Weights of a small image classifier.
Model: 64-pixel images, layers 8.
Rows from block 2 of a small image classifier, named by matrix and row number. Rows with one number belong to one neuron. Each number is 128 + 32 x the weight over its row's rms, rounded and kept within 0 to 255. All counts start at 0. Numbers have three digits each.
After each neuron's rows are labels from the 100 images, of 14976, where the neuron reaches its highest value: "patch colour" is the nearest of a few named colours to the mean colour under the peak. Only what is clearly more common there than usual is listed. The data: drawn human figures in many poses. In brackets: how many of the 100.
# fc1: MLP up (model.blocks.2.mlp.fc1.weight, 1536x384), inputs 256-383
# fc2: MLP down (model.blocks.2.mlp.fc2.weight, 384x1536, transposed), outputs 256-383

fc1.551:119043065081173214125145125156120085143129133131151136112080069186163132113133172172104138200166072122147124187115137161078161161171131132095119156196074151133167118142102185105116135164161103148163165114147178134152125081130108121142127111099122127172112105129161142121115144113130135124132118200123159131159109153149114113107114101135191204112142119125078142147061093177112155094110
fc2.551:116213141177133072145115132129125170181153124091090129173127086130028166175141115124177137077153148131116139108150159085114159071134166121109134118119136128154114142134135108177120060068091109067126097141104132121097094125155104189121125132151131109143171210123168138159161154131169085133138209121154134098102109144128126099176105075074119140094131103133136165080095128120164127149120
patch colour: green (27)

fc1.296:056142114137153144121083158090119114194133123171095125138128104095096118127141148157175177191103102117143141156100146124121121091072176104137084101135127155121134101086106099084149166168133169130152071156095133094057178124155149105078132109150156095121076185126107108154125183130108104135150189161138167139144131142143100194154076162100101143136098103083133115154103106090092125141119
fc2.296:200150067179133113129152152139180141130107194112144149174121182152130148100077119113166119119108104167172118123134159142198152160172135089112097123127133111094106165114094087137146121105096116119182165080148137144100055104131112145154130132114136169093180054186113140107151107137133125140081093137161136153142148176117151094133161112128158075183147114166128132121128105189125159117123
patch colour: black (25)

fc1.346:122096117107113177094194103114091164146091120118095139151140180112142080156111110122137104136054154051082179148187159155073097147126124155140145112119097106151106171125119109151143161134115098089127081140075120198133145102128157145172101167199145119140116094120181104117131107054144080112070160115151228126126150117082149193177098087099131129131160132112142182060043118139103120125129
fc2.346:175142157198117117174125104094137115139121109127098123132127102161167112061147093100099148204205122135176101129141116153163130063133087097121169121189095104057088159110101141154099078087168143168129109097124164136165152160144071108140113110105143160134113096138113136143169114195104169107107143150101064123134094162134125155104139113116120132132134093108199165182113186097120186111153
patch colour: brown (53)

fc1.100:113135134137148122135170132141124146101149145123126119086115113084156134073152110148063078100225102145162125104129118170107160205109107157218094067144130115150072173071203103199126135173118125182059134148139127099154152109127188163123136100122165114102100113168062156154161097095068153166057105128122124071132190139094187111111152174123163106115113164162112115106112116130125087172164
fc2.100:154166085163150118154138166119121110114115172122135011180126141081104142125138231122133168153118114089136122139149073126081152130068125152107138126128133147099116083146138170135098155129150147099150114124104146148109128142093052099075121183147123103158179128151141159100135088153110098087166144080175103189110051149172159102127118105131139183130150061099154151149161127104097130122133
patch colour: brown (53); black (28)

fc1.76:110082055165108111199101136122086125090080128095156183141176125113177132115146203170146184131147048056150103128120109092152110120123174170137103116098178130097103162095159154088130085160111129115142123079119142153132161122147092162126182128129203092114203063156141187171114104113196109090116117173130107137113112124145043135124163149130168097127151127112160112081190161083166159140177
fc2.76:153101113062166106123154151159168162151181141205087091224136165117101163093092119091111129113127098087078098148145125089116150128052129061150150106152092135222101144154135126091127146129131128089098079182110108104114096101114147096102144091132078122168068200128144154132105079145112139170143117089146117190168099104103184127215078120131141136110129138141172087119070154150143108183155
patch colour: pink (33)

fc1.431:215143128169139097162065152127159117131063167132125106146157135135130106154112161183149107075119106176159110095130133168133134114143126157133150121151071099152156106114134136181112188103135136123108099134069160174127120177103144125137205104162159141112125125164057083201124133162112152124117108114117099108109123110109115144119168156107127085149149079085103132130102164135114180191124
fc2.431:113111106129162140146089079157129107135204119139101127112119077121144167103134098078108097127098179141176132161110105147190109117060118115094134119117147150156161140107158120111172124179204146102160082144125099089125102101186127106129128147125103097167133089110129167126135119145192148109101172130087147113107077182197108132186167124132172151172103160188135093145125042077146117137162
patch colour: brown (52)

fc1.611:086110148103104116145119118118099076090101038115164083123119118134129135139167173150096114132098153152119103146158138078128133120095125125146135121134135121118120170153141095113149085130108169124158087077141107139100144186118113076157099155144117110142109159148092191134102145112133111122127123128172064137131176135136129140091103100105113085100117196091143144143139116171164176117133
fc2.611:119117138144141164119175142129151131163166147073126095083166096187144107117064161112123080108147095156130187122127154131084141197132134134115126081124122148180136080165141168118103162091164202118122139059152135106088169138196105158140155083067161135166132145160155108180113071143122129154147134124153165150126182126098162099153115141199130168088149097077177135194121131119086121124076
patch colour: black (33)

fc1.284:137086110112110165151144206147151107168095106104111198173120107123124157156091088032138158170147117088090178112140132175115158144148133130021137112120071134120153129112083104113113072098114087176130138158125093130160158110110130146137098152102122142139151124088148122099112108110130071162137144140126135136166099112168101136108133137153120152133164085149161189140148182140176145176144
fc2.284:140090127170144044133127139086076115151143156122122131073100097120141140086143093226194098143114136142148113087115162171050125131098130116138134119169176085114147142073160076183143113095115166139102171138149106147083132120166103145138123170136187123148132105146091141175171140119081140125116245125126179101106167122110082131130085162071088102105048125146139167170121134181160116151089
patch colour: brown (62)

fc1.58:162165180093109107147147109134154115076097127128154142111166074153124142095073186130107144061132062124125130169143148139107153105098041146183149185141148117147111148157094125179166176143103126104107057094149096126128149139094088161121120079113108097085126159149144122128133148146165100139128161082113096114122092142152153150099171115110119094158113175108114156110113192153138076145127
fc2.58:091130117101255157106133187109103155100116133134168127065204173103108124132142117080137102101112105111148107100116143107121048139109082154124143151119152160162143101135125139078125149152120177125126138092140113130127155164138136093120098116146100100144168094108115126140109082143204145108110111111101146180151180096092068149108110147139157134132146141178134103110123138135165146138134
patch colour: pink (30)

fc1.634:062062098125163157125099094138176109108193129131184170161137064136178119139172111229204075078157164095201148106091114071111157110112113147087108191130142117176131096126096152141167135128110156101159166140163106103129165149142153126168121154160092079096150101106133168137126153089153115158138172175107184180110134118101103129067156098065107132135107160105117079130104148100118124109119
fc2.634:142180181124164091150132146125141132165125171151108194109152129094129148088126113080047149103110102109055125104086158137173063097108133165164117138128147082165110157179239166166120115124136144130132108126127146139152098159162156141118086149177147154114147160150127094085104130173146126210123160057172122120141165139158186171166089176108137115138128166099053144119122118165129175168147
patch colour: green (28)

fc1.762:127179153124177140152146120122063127131087088149181150127102102151145179144141133163117094115068172057110159146153130117096118152179163125078187066133074181151107105096126154205157099125154108167097153122108123132122158159136116087124130163117118198102129120150121147129045082129067121143191131122185145172169093127095127116115071116159096075127141109153155129132154125112130110104090
fc2.762:145119119177143158053081107176146067175151118105153140139121134096133111145131104127121150149111132133151116134146131141140222125147144097101135152210155150137158141123079156087163147125143094089164129131089092093097122117099184050109131127183103138100142165119113138071168124035196153124141161078077108148109168107141159108159120131105116147091172131067124108137140156080125123128111
patch colour: pink (29)

fc1.600:139133043165071161145113103169164189122149151100070143120115074085136103119144144124102127110154138176150099114155157183130168105123122143107105154128137090122123102121143109140130093110121144121097089141143077145109107138192136122184120150115109168148161113167158070117143097133062112140088106138123127093128114149108115081133131124119084111148095105138165130143165174108117110152086
fc2.600:151072168084174173135123112160162037135107155172096089056113126131077163139114138143067123100125103167136145153075160105083081143141150148133127093184120107083112122177145119062132148161188156200121098153124114088166121089063145156115129085104170097129103135154120120160084132136114126140158083130126140155136143138139154127140096113118141077099156151110130095184097132142158105121135
patch colour: grey (62)

fc1.433:145119114127079174130119099121102109097084102084139053213147102112132187155147197171136158186195075138118145134153101092119063158095099136136156118108135116153161088129093129147147161152078109155143164063112042131075152159144125129152177116170140151130077113169156124115092200110113120096104154132111106083164213100169163102170118103151146175144168109134088161117114102084101147123144
fc2.433:152101144125201132127097104111204132150161136140090146107169123147162103123182115140093156117139157141133062124124149088145115128156106131119101156113082072139141183100136106133140105079122113223063132115086180165147126145094140182127104112170172129115183072101113163106108136164068094106149114204102130184159079087092105145113104099113150098149175182099164124151176116179148112114126
patch colour: green (28)

fc1.386:161122169162145168190119195070069097181170124112152186196152078096137181134128169063116156107154168153097118194115152138125086095168106144083109136133144153139064166087106093115086109109174133137081170068158113176091169150142195111096115145148099145124116124145122184120118108180112135148129145116120136142135088100150104156120124164086178125091133128122142083149144115157184086116138
fc2.386:114118151080140168104144090166140158180087148173166120089141168067159129131098099103148173142120137153107118037154127187077097152087105123148141107094144145167116106133116154120134099179103129135144099163153114071133151114095117164103121132101109079169137180067136114162109142106086148119150158089148136148183114075109118105144095129137080149112100151106082130156135107097223171099199
patch colour: pink (31)

fc1.367:120177158109122136075128156077172154127136084093184144127187137141110119117101107133077084129139147146125104160143139143127141127152101114172089114127161152088118118161072117119149102119112143150104133152091131117086164130152115165092101143113155082173151165179157146123113182123119101121084075050147141115090122169062123133177168133091148111142086128090133090151105185164103103122126
fc2.367:142120132078066142113146115119150124185100187134150112107136173126169147060132142106153134151087160058169131107140139183140121101077157156093099115134083157126150151149090126129057121080146176099127101104073110094126101176127146175133134132141089159169147140112112079150098105174164107133100174157117167154163116067122068142143159114076092110151152135129136130129081089120170135137116
patch colour: grey (62)

fc1.447:152095161149120103054100187088139113099118135163107132121091153116166136150123130132154149098135164141106114114175127079111150125129165125106158173151086065140120173111115104156151141059173134137112082081135155153114142100091210151132109170098117146087121138152169079103176131129106124044170075138080137134170133195080119135151129116071111136105086155115081110117112093098173131174150
fc2.447:162148138133163143138082131134150131129164124088163125121120127135189129121144145110129147099147131118146165109153106159172109090126172159120085121103124218062190095195103147060149121105084168064168135136074144077143116190156085066181090100106198104055118119129116081176118158156139103164099174177112081147116118120111140079158114059180116139166085140177123166188093194124135174159091
patch colour: grey (71)

fc1.166:094099121192098126113117093115192144085204119131124154117126095162149133096126126109071117090138138149062159114127207110105128067089109139157151132130124081121099111102178118105132135109101089089147110084146185151142137163118062224130135087103132104157101178159133080151147074131085166103065102047141142168129120091100106097146131187161135083205098102051166118089139124152180141114131
fc2.166:119162150098113145148201151136175079148107102144133099038151153153132108126160150096149139168129108162135109116087100103071061118135112149105147092113145145161103132204102155136072105106110175123084097094207231142123118076138207068150132163181110148154095098098098133118089102138131129127090102031178129132113169122112154153156104082100127138122140128119083147130181120173149102178089
patch colour: brown (65); black (26)

fc1.423:099155087157143089087078159171060139136110093120121129177165135123131121153137068230096124120153094106085139134128157136123133114110089038186131107106141149050168121186138102118115096091142091157138145124150124155156161118109072174109131141157130125124151068110184156135137196138153113112127095124116179088178135113148112166156152151144203152130142133097193147167171131088147114135133
fc2.423:159080169119084150115175099111142142121116137084146086162143155130152116088095185176148129171087197163071145153137145155176168120165181136129075143157135133138107141111129162108122102128132104127138151108140096094103098141135130122102150101125103119127165101100089126101148067107070141132118206102118129193206125147124106107100088109125126125097125164160145141149105125077036104147125
patch colour: green (26)

fc1.39:124112152144171119074176118159173092109160148182095108175172108165166153111089147106087067200082141096139147050142143115091152172123101176126168125109166132125176155184138113138178132143118218102117056153136181051056100136139198143151184101079107104152147108098094106195071148105156106171149169146157136139149092142130143130171110137095151143122108109114072105109103097154147090175101
fc2.39:102130141120098126119141083080080175152099109100106129194158172143138077150162132143139126082150130146147175157117090150185097087082144111153110109159129160126152163097127137044061123088096061116143143049124177154142154147126114129138114181154152155106126116131124130080153143137148155112120114093124064071116151054118127156190071058107171108148180158081156182126144124120187149083147
patch colour: black (31)

fc1.234:103159099119138109133150131117160108078088108149100161143148196149134149097111180151127079099112145106127175151132130122151106160153110117159125071161145101126150133194130136154132123170105111140160111132137201187170187113133152169115172153071069141159144119112105220125094130115129151176141117132078151114100122178192091058147152063109087126111142186139128085103100108136091185117143
fc2.234:139144115105217102125073133172152117155146155193155121142128133072100092081147141124148111145151188071098074130111154103081199128178105130124147152077118114152147138139173124085072098144152173089136125092182159125118067140167179109101146100136130136085134132117073172103150125160163133107131102162136078216129124115113137039075107165162127132181092117110131166117125135192063061043108
patch colour: cyan (51)

fc1.591:181097107088146129138131112072078167115108162119150163128122112132190141078143121176163107107092126128127136127095145132126150140114101142144090106138155128175173177142119161095099173138071056167124135102139063178144156107096151118130021148104138163106132146142148103175116151127091049128174114097069136145133131101124103137175142125093136098137146110145138134075191096159113143135109
fc2.591:104136130150168138213162142119135159133100125147208122130125195092069154208108138080121132103124116203108096150159092116150130116113134094097155117093105160145114135146088106091117116093125100171118121106106158124091129143074112179099138111183105089093191138114102123125134161148090135117113109087133141105151129151148159074173129165140156175150069144093171143081049139102104132104128
patch colour: purple (28)

fc1.474:174017119101131146118145117131139110156090154090168112119110120128084132134128129104150111155072089103112136127175144157161138095140125110157125162184111144208105164180146137155190158161198105103147153118154098140085121101100146211139127144127113172119128151129168145123090156084110117149112119137079136175112179133145101078155168110104104137170166190105073100085101128139180160100119
fc2.474:136132164087145102110076210134136168117090131117150167114089068082158051084196079112157131145187120164166097164075076123119140138113141201109171098075150131144110116132109151143106094126137175191096058174164109147134110139155109069112113073105080129141091106060086129126166116133174161165114109106174128117148080147110131128150130156164098157111148125164160144126093150155088075126115
patch colour: pink (37)

fc1.587:153142163097139112096136173126111062150134156102142111168087118073149114145053117110131147183118058146148177157071122125108196118134098087055087060113124128080161104130143186168127177109154103128148143140078121131102094163111121087144084106145073166108111107172172083116127132187089135139090139149082114150137133109199172135178075115102143145115046134113119145140100173107127121147171
fc2.587:116138164115048144144072160109088096167090154151063168100146155153139164072121162139164106142090135114124101079172128142105174155137084108164152108187121125095161160129127104154067068139172157080147184123169103140162148179078110180114150085098139108156120145061188201166151112113084165112161118113117116104112099144104082216098127131149110150179123094129070125113121103117115142116088
patch colour: purple (25)

fc1.542:052157071153122135116088108112121107139133183105138169110113108143114126124117136120164143094098111136142104141123149162171097168154109128151143071138075104149077130122139158163159175139080093160067132127133139145046162139116079005116136103118179195107214110061159108135123110066132194088130094104129132199140140101129191133147165123049114108151060058117130187164150112119141088109096
fc2.542:154116137120120159088136189131117132137079080150151115102145132122140112108092170114109114140137098158102189160114142166106100086085091140103127203137207111115090124134146073103093132129158100157154067087149124077118094130091139131072120164164109093150073176127169145091132138205099101151100187114089092102131131139160086119097081147100160096075161129084108127110118153142127145101140
patch colour: grey (64)

fc1.397:121080149070104102131094119103103104136086161153117079124095095148136129138121088134129156112159136104113116138153173133075100120133137129160085073175139172137138046131173106100151152164109138154110124077131100073062198145147166163083127164129130152145169133170142102115137138185155177129144127125114140099170111146131100087092055109105110125129149069129141122181158143198110088177096
fc2.397:144163139157093177104141152123128131117117103123119160134129139147158116085138180138156128101104155102106133142110128090180156073158089109137138190154158104082148176108110112158077112104129128094109096166091172132124065121040098158143161133097135165145112137128103091178121115077141123124121084150140135110108089132120137165165112095168130082180169166157125157122069116104150133128118
patch colour: pink (29)

fc1.712:136083144047190126116148125117214115086135110180142125137083157161158137098098127088113123158130151144118119088139104139106110121106124135130151104135103095080099149124043098110109135131118093159125123130110070070136107170032124137100155171075146131103133148143179172189142095087155122154159137085083150126121105229141098130149102143107130098155090117141115146142089113093143081099087
fc2.712:163147184154110169147117105108141174064083118123137151137162159161158148163105122196147104161141145148092119124141128146126129100117138199114120113167137131098163095065102187105111130075151162120140120140123117103099142107142167195135124084142130096151107144162143114144160081106130163080195134204105139168110123116117116108133122095123136137098192173125113172126110169125131157086135
patch colour: grey (70)

fc1.245:115099172132123085162152122124087165168090126159100065103149097108140146106128137165138090184144088115131153161151130167097148156134080110134145197113118154164101151127060114121150085122071099138115146071214138136071133154158133130101204076157153099089094136155136209139075096119155153077148124236106122078134112090091110135098112102121145104095130144101122133137110092170106118133127
fc2.245:163178116154112098109140119140162121169103166169143152138146137186125123161149123117157131104209127181098107134150125200139092139158146072139080149126148087175148161130148106145105150083088123150206135138113166131141124055124094162105093132127119093173132105063147093185181164098084072169121102132128160058142077189214151132193123177116180159081093134154132073096151145080128168139126
patch colour: green (35)

fc1.363:137125077145133159151114140127163093110138129112189111135142127084126115106107170163145147131106126073117149130141092135122082125118123133158123121125087098151112187135073132124127106162109097085084133158135131132181127162138146093157111110121074151119102112067146077137127101137174102089130122101156152087114138168100096130182116160074093141159105161120145142170113116104162187158186
fc2.363:146075139159105144086162117140125162088105140073117169144149167097090086111155065139111080090150116215130185138104132131124147085116090173085048129084141184151161146112116122133112075065111125125089139109131156128112114145115120194109122106180120148167158136139077148117124132125124150117117187147113117137150093092134121122182147121158116131126126117151172147087072180123125159078096
patch colour: black (33)

fc1.744:183084130055054192150125219094077120118102122113127140124110080130190132108151105140145093121119061126135186148120095186108133103159097113131103118115117120155129154100094109132114091110127103131162108151055095102192143186157152197137164150113105169162149135142131146108143133147130084149136037130191135136151130141137144132110118162117074145104175135160114096096083132185161131139090
fc2.744:088152162171133071189115108112138160151157111128078148126098123132109189149128126132137139108157125144166168166112132115116119143098166180171188104224129112032147098118125149119116120118093135175126145202134162151150144128173154103077137124157094051209166174140126108134101135058111159128137242156105126096073160129102131160124157154086139124095031122090160195161091107135150112102124
patch colour: brown (60)

fc1.95:133166123097103141078135127064160169158090091221097139072107105102095163085112156156101170108113189133157079121183094139154136144137103087154103077200109106154187120140147097112116110098081078181121115134160164105125118147127133136061133115113123111102105098055147080155134124063106141141061101110097128087128113066082139177122185113130111071133115110123110131149118106138079205179126
fc2.95:119086133144101118144123153154133185133100151091110082125080175140133137142126102092149142135109114164085130189099133170142188097118110155088125154172102117120142115154075134094074092114107080132146162106117110186091162151132094206108152123172124147204116167108051185069103037125069157148113144123122122093109185175145162166150131076058113105127159118123196111152151175084197155127121
patch colour: grey (66)

fc1.332:106155121098200118132208082059109116176103152117118118108200134094146117110079100097192134134109117105120143117086082100103162151140109137093113127114103123114152159107137131146120147110148086134171165147125146094092139080171141095106140133126068096107104153156148129121071140121132167170150075108108040120097164096140162113154208161115110126150136111122197107165205131162173155153151
fc2.332:128103100139117147152072156130155142081062127105097112144113159112198127104121104065148152143139156159145184160095123159142102125129125126115121100195103136062126120134132123070091142114139062149110121118103172106100091158093121099125202100045169156117161077182071124116179112187043109075101131142104110160111099094124103113081142175114119126117130100123140150200148154146158114042159
patch colour: green (34)

fc1.189:111145127185158120140117168167125135126122098118181107165111141105102226142150170120115107143123114096118126153129100154135159133148130143061158076205080098106132103128132157095087135155100157160141136138137109076117146197167119138118097137118095159142165167083142146117100201133106135099121157121157105094079181168094099167158121083153097122095137156066149123127158173229143068119132
fc2.189:139095166118132072165109174112105091123168110120126115150144105108124114128111090142116122091153193099122081120146180086182109145155166145109174108120074111077127050140105125186142147124104150122136172147140139149090150065117120082125128101187123106173092126176088116162109183072141119153166180125140143174121162125161114116123062144125078154128133136156134142124163178128129124122093
patch colour: brown (58)

fc1.156:125109113136141072154101127047165142115146116140110100150189149123142110169125154142092134103112066114135195109090120132075097162139143176105150112159148083131131118079089113144161104137198103123089138093126120177134091134050126085103116104140151166116079105131110154151090076137113143133119150101092163171123109126076068121086147113187185168140087131099114179102093123105201116127124
fc2.156:127104133097169171129102158162090029171125133118140139226107160084083131136106103081158135129038119154122110110116179114161164126135121079114101149122133107093111114147152176108147145128086157113146128157163118062135102074127197142092128130115071132147111149154093135097179099114122151158159108094158062130174100095135123108133106172119110171135149103094108054153106158122074105103132
patch colour: grey (66)

fc1.616:100151148163107146131175135132160148126136111141123112131205118126132081088128076178091092068110116099091093181108159080133132155130140083159108091147138196123104094115116161100180128108173169085136104101087143155096149195087127128103106171109158102135117142155130183096124082159180109125118108073132130110187108127067110067155170121124114090103177113103138112056117196172148118154123
fc2.616:153070115157166115106143125181091164125140104087101141123131067095144169208117153061159127174093133138095139093147084139132133138145070140104128145139123153130183176080198085125145122180148089173161116105126115105125094128117099048176119137096101159141160122105124075165129118124159156119109142166215143081069194147175143197091110110118149193118140113103109144144101101136109145164146
patch colour: brown (63)

fc1.440:140124150135128190128158085121087178123126127128136103132080103120166104110127138124132079069127095147095089060132145146113141141101137148147129101173125071105127122032111145143083138131169102151113094138141122065072089149116098108098138118061128145063098131073112116126108158178040118157111146171189134182159132130103135158123100156112128122171150149126119144132078123145133112173102
fc2.440:088134144148116046120228155110130110090114144121142163122097100134146142219130089130113165120124166093156061184119116068113148105085121203082134128116126169117149100193120161136177110137236099104107096122155131127132082073187115196163125083153148148091172173152166081106125106068132133169112120094136114136114100112103146099162143101151148178120216072156136103110133141068115132105164
patch colour: grey (62)

fc1.450:138157125042157097145095163134126146214119174084131110135075205103146110094097113123178186122074137105107155152143171157133105123098128082127123124110117181133145166123134103191115132168126128135147144126150155171139172133143163134118118183139106102111136135134098120067143074165105149111082129121134129104127141144134145098150255132199175164147115085102114153222082140138105117146102
fc2.450:127117074167167150160163160151090108066127082098091106131169110139156148080156102148160093167097101118131140160077164098166124193230098131073082120174115121138145107153089129065138088142140113109082166110157112079076131070092110145116065094103158108151132165127110143210148121133116114132133098133104064124149103067128123145093127193079143179137123131154128143139170162129159135097114
patch colour: green (28)

fc1.151:136162122130128109099190073130137067120153057149184149111094078204125115145150146043150109166082177107171067141123055109149113111091173124112129119128151179170057156140095170171132115173145143131140123120130117142119171145103160123088141091098087152133140086145182147140152122148194125133113102120124174153089125082190099162116110046083138139146121104125083094165093118150077098126106
fc2.151:176100178133117139152080108153153140143125161151168124145179122102113129184107076157127169092131166140125132128139171169146172136138071078104129211122156144131127125149160110092120169176112084120171132086139101045107107100127116124111114132119124116116120139091087101134111134141124092104140133057155134094160082076100119132126098213108166122173165160122102169135122156092143169090124
patch colour: pink (36); white (30)

fc1.175:107100115101166131167083111152126133105058143194151100209100179165104113129162170112182085168089101075148149151128081158110109147142137102127110179172120125116118129097104087140124139135218109144072140106133148127119092119134066104097120065131117090108094137128141138137144128080136155165141181119126137128171139121098112107113115149125095159175137163135112107151120163096135097111120
fc2.175:139119087059092117024106150128113112130161111144088158083087104157157117206076137174122181182160128144151102152104159102118126124081130176113096145060136148077125104155171079105148180089114083068104170103153069078136179138120143120088183189138160089181093142119179153126177155150068074165065162094166138090146129138155133092150123085125144136204124155135116102126067120137146159104101
patch colour: purple (29)

fc1.662:142148122146079156158144102131090117143135085142161112123144092116125107157088160096103078082120149124136146111181109133142147104135146126151068144159127137213142119164108074187129113117090179102107137132130113108116079131096136148113168114134186160118100152138137115158111151144150116103129059115147135098068175132171024127110149124103146115125151102026135160143137127128174168188137
fc2.662:129125130162132136062157145166151133136064164117114172078055150213161125122140145079106173151123095136188102109105169135045120147117119127149132118131090144130127119071144093100090121110075107131159124083135113160096143095152114154122160118118179162146178139082138166157157071074127097104173173106157140139170145124100157130034189108119131162149104054215155144179068097164100108133120
patch colour: black (52)

fc1.357:105139109111119161069142123145134127058179068156129098127135151162178117124086112088162128112110178163103129141138204121102143126120186216066160147135148080150101072150134133143079079121071145200127141121164149123110150113167117113098218123087178113090139113146141151158093156126105139050087113153161161121108053114118109122149118119125091115108130096155118081150175149189151093154148
fc2.357:135149142101141105108102161138120121114138117162100133092120154106086097137140095167122135106168157145138121146132093139160180051143181166144064156155140153142161099063152121124138143119185168061158175149074119127121107144065096095113121211162135133135139112147084127108155156118229152158142151212044079077173145143114112204085143112140135122136128142123154162112071131106121123154134
patch colour: pink (34)

fc1.429:207102079154177083157149099155130111140147105096157174153097155106088187155164138190116131136090109120125118119092193153137129132086125077163108141118145120104115110111140148148174114097136092145143085134143104132139112195105159102198121160121128135068113150131067126152183158148102171182119110105093167144106179142190155138047106157110198107108130129164086128129091135071130141141142
fc2.429:167087157154133060143086159098100118171147113112158086177149090120081125194126154159096107156150143148084121080130047047135083096124139106145163123094091122194167090124057084120106112155172160180130204121176143147106121138140136144112151130109058110153115113092115098098176112108140135143102106135123072127162137175108106123160107151121128195082163150116187158135127138103129070099146
patch colour: black (38)

fc1.337:186191075121107091173140141151113142106081157091176129174139121210119118143108132193101149172172174101147114126163097125171134201137155087108158121100142073133136089083102046140130122155142129152085128108114075211147210133107127074156108080185109111149143144141103178152167134020128107135183162082203091113093159135160120090148158159138160146155101076120134096131139124112174116080163
fc2.337:148120136114171136108136113088199124140084151119177081192137162063094118097114095106141152107058136169121151102088214163092124081162116137163134152136171140067160119090137142140094101095098094230198091142188159078120085106132153160092115179144142087136129128065158121166148123128130148118091171126148112168147155177063117127132117104151144068067140109143088140160154134147122126104141
patch colour: brown (53)

fc1.380:080185094076158086104101133108206167169140133176168175083114131146204141116113138177070165126122097107140149085080154088140146075125107096159080113079174187165139171154137063118112164150051122094114127108102103204134185120128102080119158082121146063108107183125170125123083119154114113157145094091124178121177149160112118110119108192166093086109079123141142159136141225116153101143081
fc2.380:172069130160106167142158175125116134101091138091135105118047133167070105153109140127196115184183141085117100123108106143092120150097126157079120092159100114181097108159131136122113076103161133161163150091102096143167153132131083179132072082160074190076111121147164163095142126104089131158102141128160138145099135060130068108121102116067180189135161113129106111104137066128144138138173
patch colour: brown (63)

fc1.509:167071116122127085125108180088143112113152054107138143175122087128157121124163059160148235095129181155168105098128093107102050040132113144124127135156064095135086121096167091155137154126134134127166070130170141133145144146150153095159134134137154141131118083092085101072072092179155129148126154125104170100161131115164141122122077166155167129154120169121164128125154143172160124104184
fc2.509:111166113084130153104092086115107170184185193034184112119163154101151133112101173144116113133146094143154076142147123136134164145134138149092091157100170171089162161154120113099164154093111153089145130147157166129122090101068112163118141127108098150154128143203121187129136163086129123097212133169120170132123088090130151116150211075123118088089125122207085084108130155088098144149130
patch colour: black (44)

fc1.359:104103132177148168142120122147146161124129132111147109185138129164086143097183123143120094121180085127123110134129136140113177110169102128102118073126159132112154108102104112118141156104097136104161194135115129102081204135157103133161131168093130097177113185075132136132125162123123143090084100128099130097084148085137139121095147111133159143136101189123120078110102108148122178116134
fc2.359:189094095065131149134088135150106100122127136104137155145193150133098093170113092166124097114094134086157160127171153147137135115070128170128126175134104147149121117126198139130085138151109146219127148105156128118159078145097122085047098115167146121156190168124179153154130129108137105156145122123121151072140112093150120155107189147152181093149135175231162159175172141167146074051145
patch colour: brown (58)

fc1.223:105126159143134129139221139086142114146098151140163155090154105071119106118152123098154157156065085093144150108134118104103176162169080129136073121171123103104090127131176155123143112089147112091084107116142107087128113154131077139151092121114124120131111122136109090134100119175139106105132157081136099171169098126085169134160200119152159164152177113140102186055101132096114162143173
fc2.223:098116086211096089130126190097079139150152175154112142088123136129146198172132109110109124101096148129128070208139103142085167126154121194134139118124142142183122144139147119126134145094166113105121140118158165080154097144106122115119164127120141148156137102103195160170147124140082123118153130084077128144122111088091114144124081078087098100144179138124105087147116111151202174095172
patch colour: grey (66)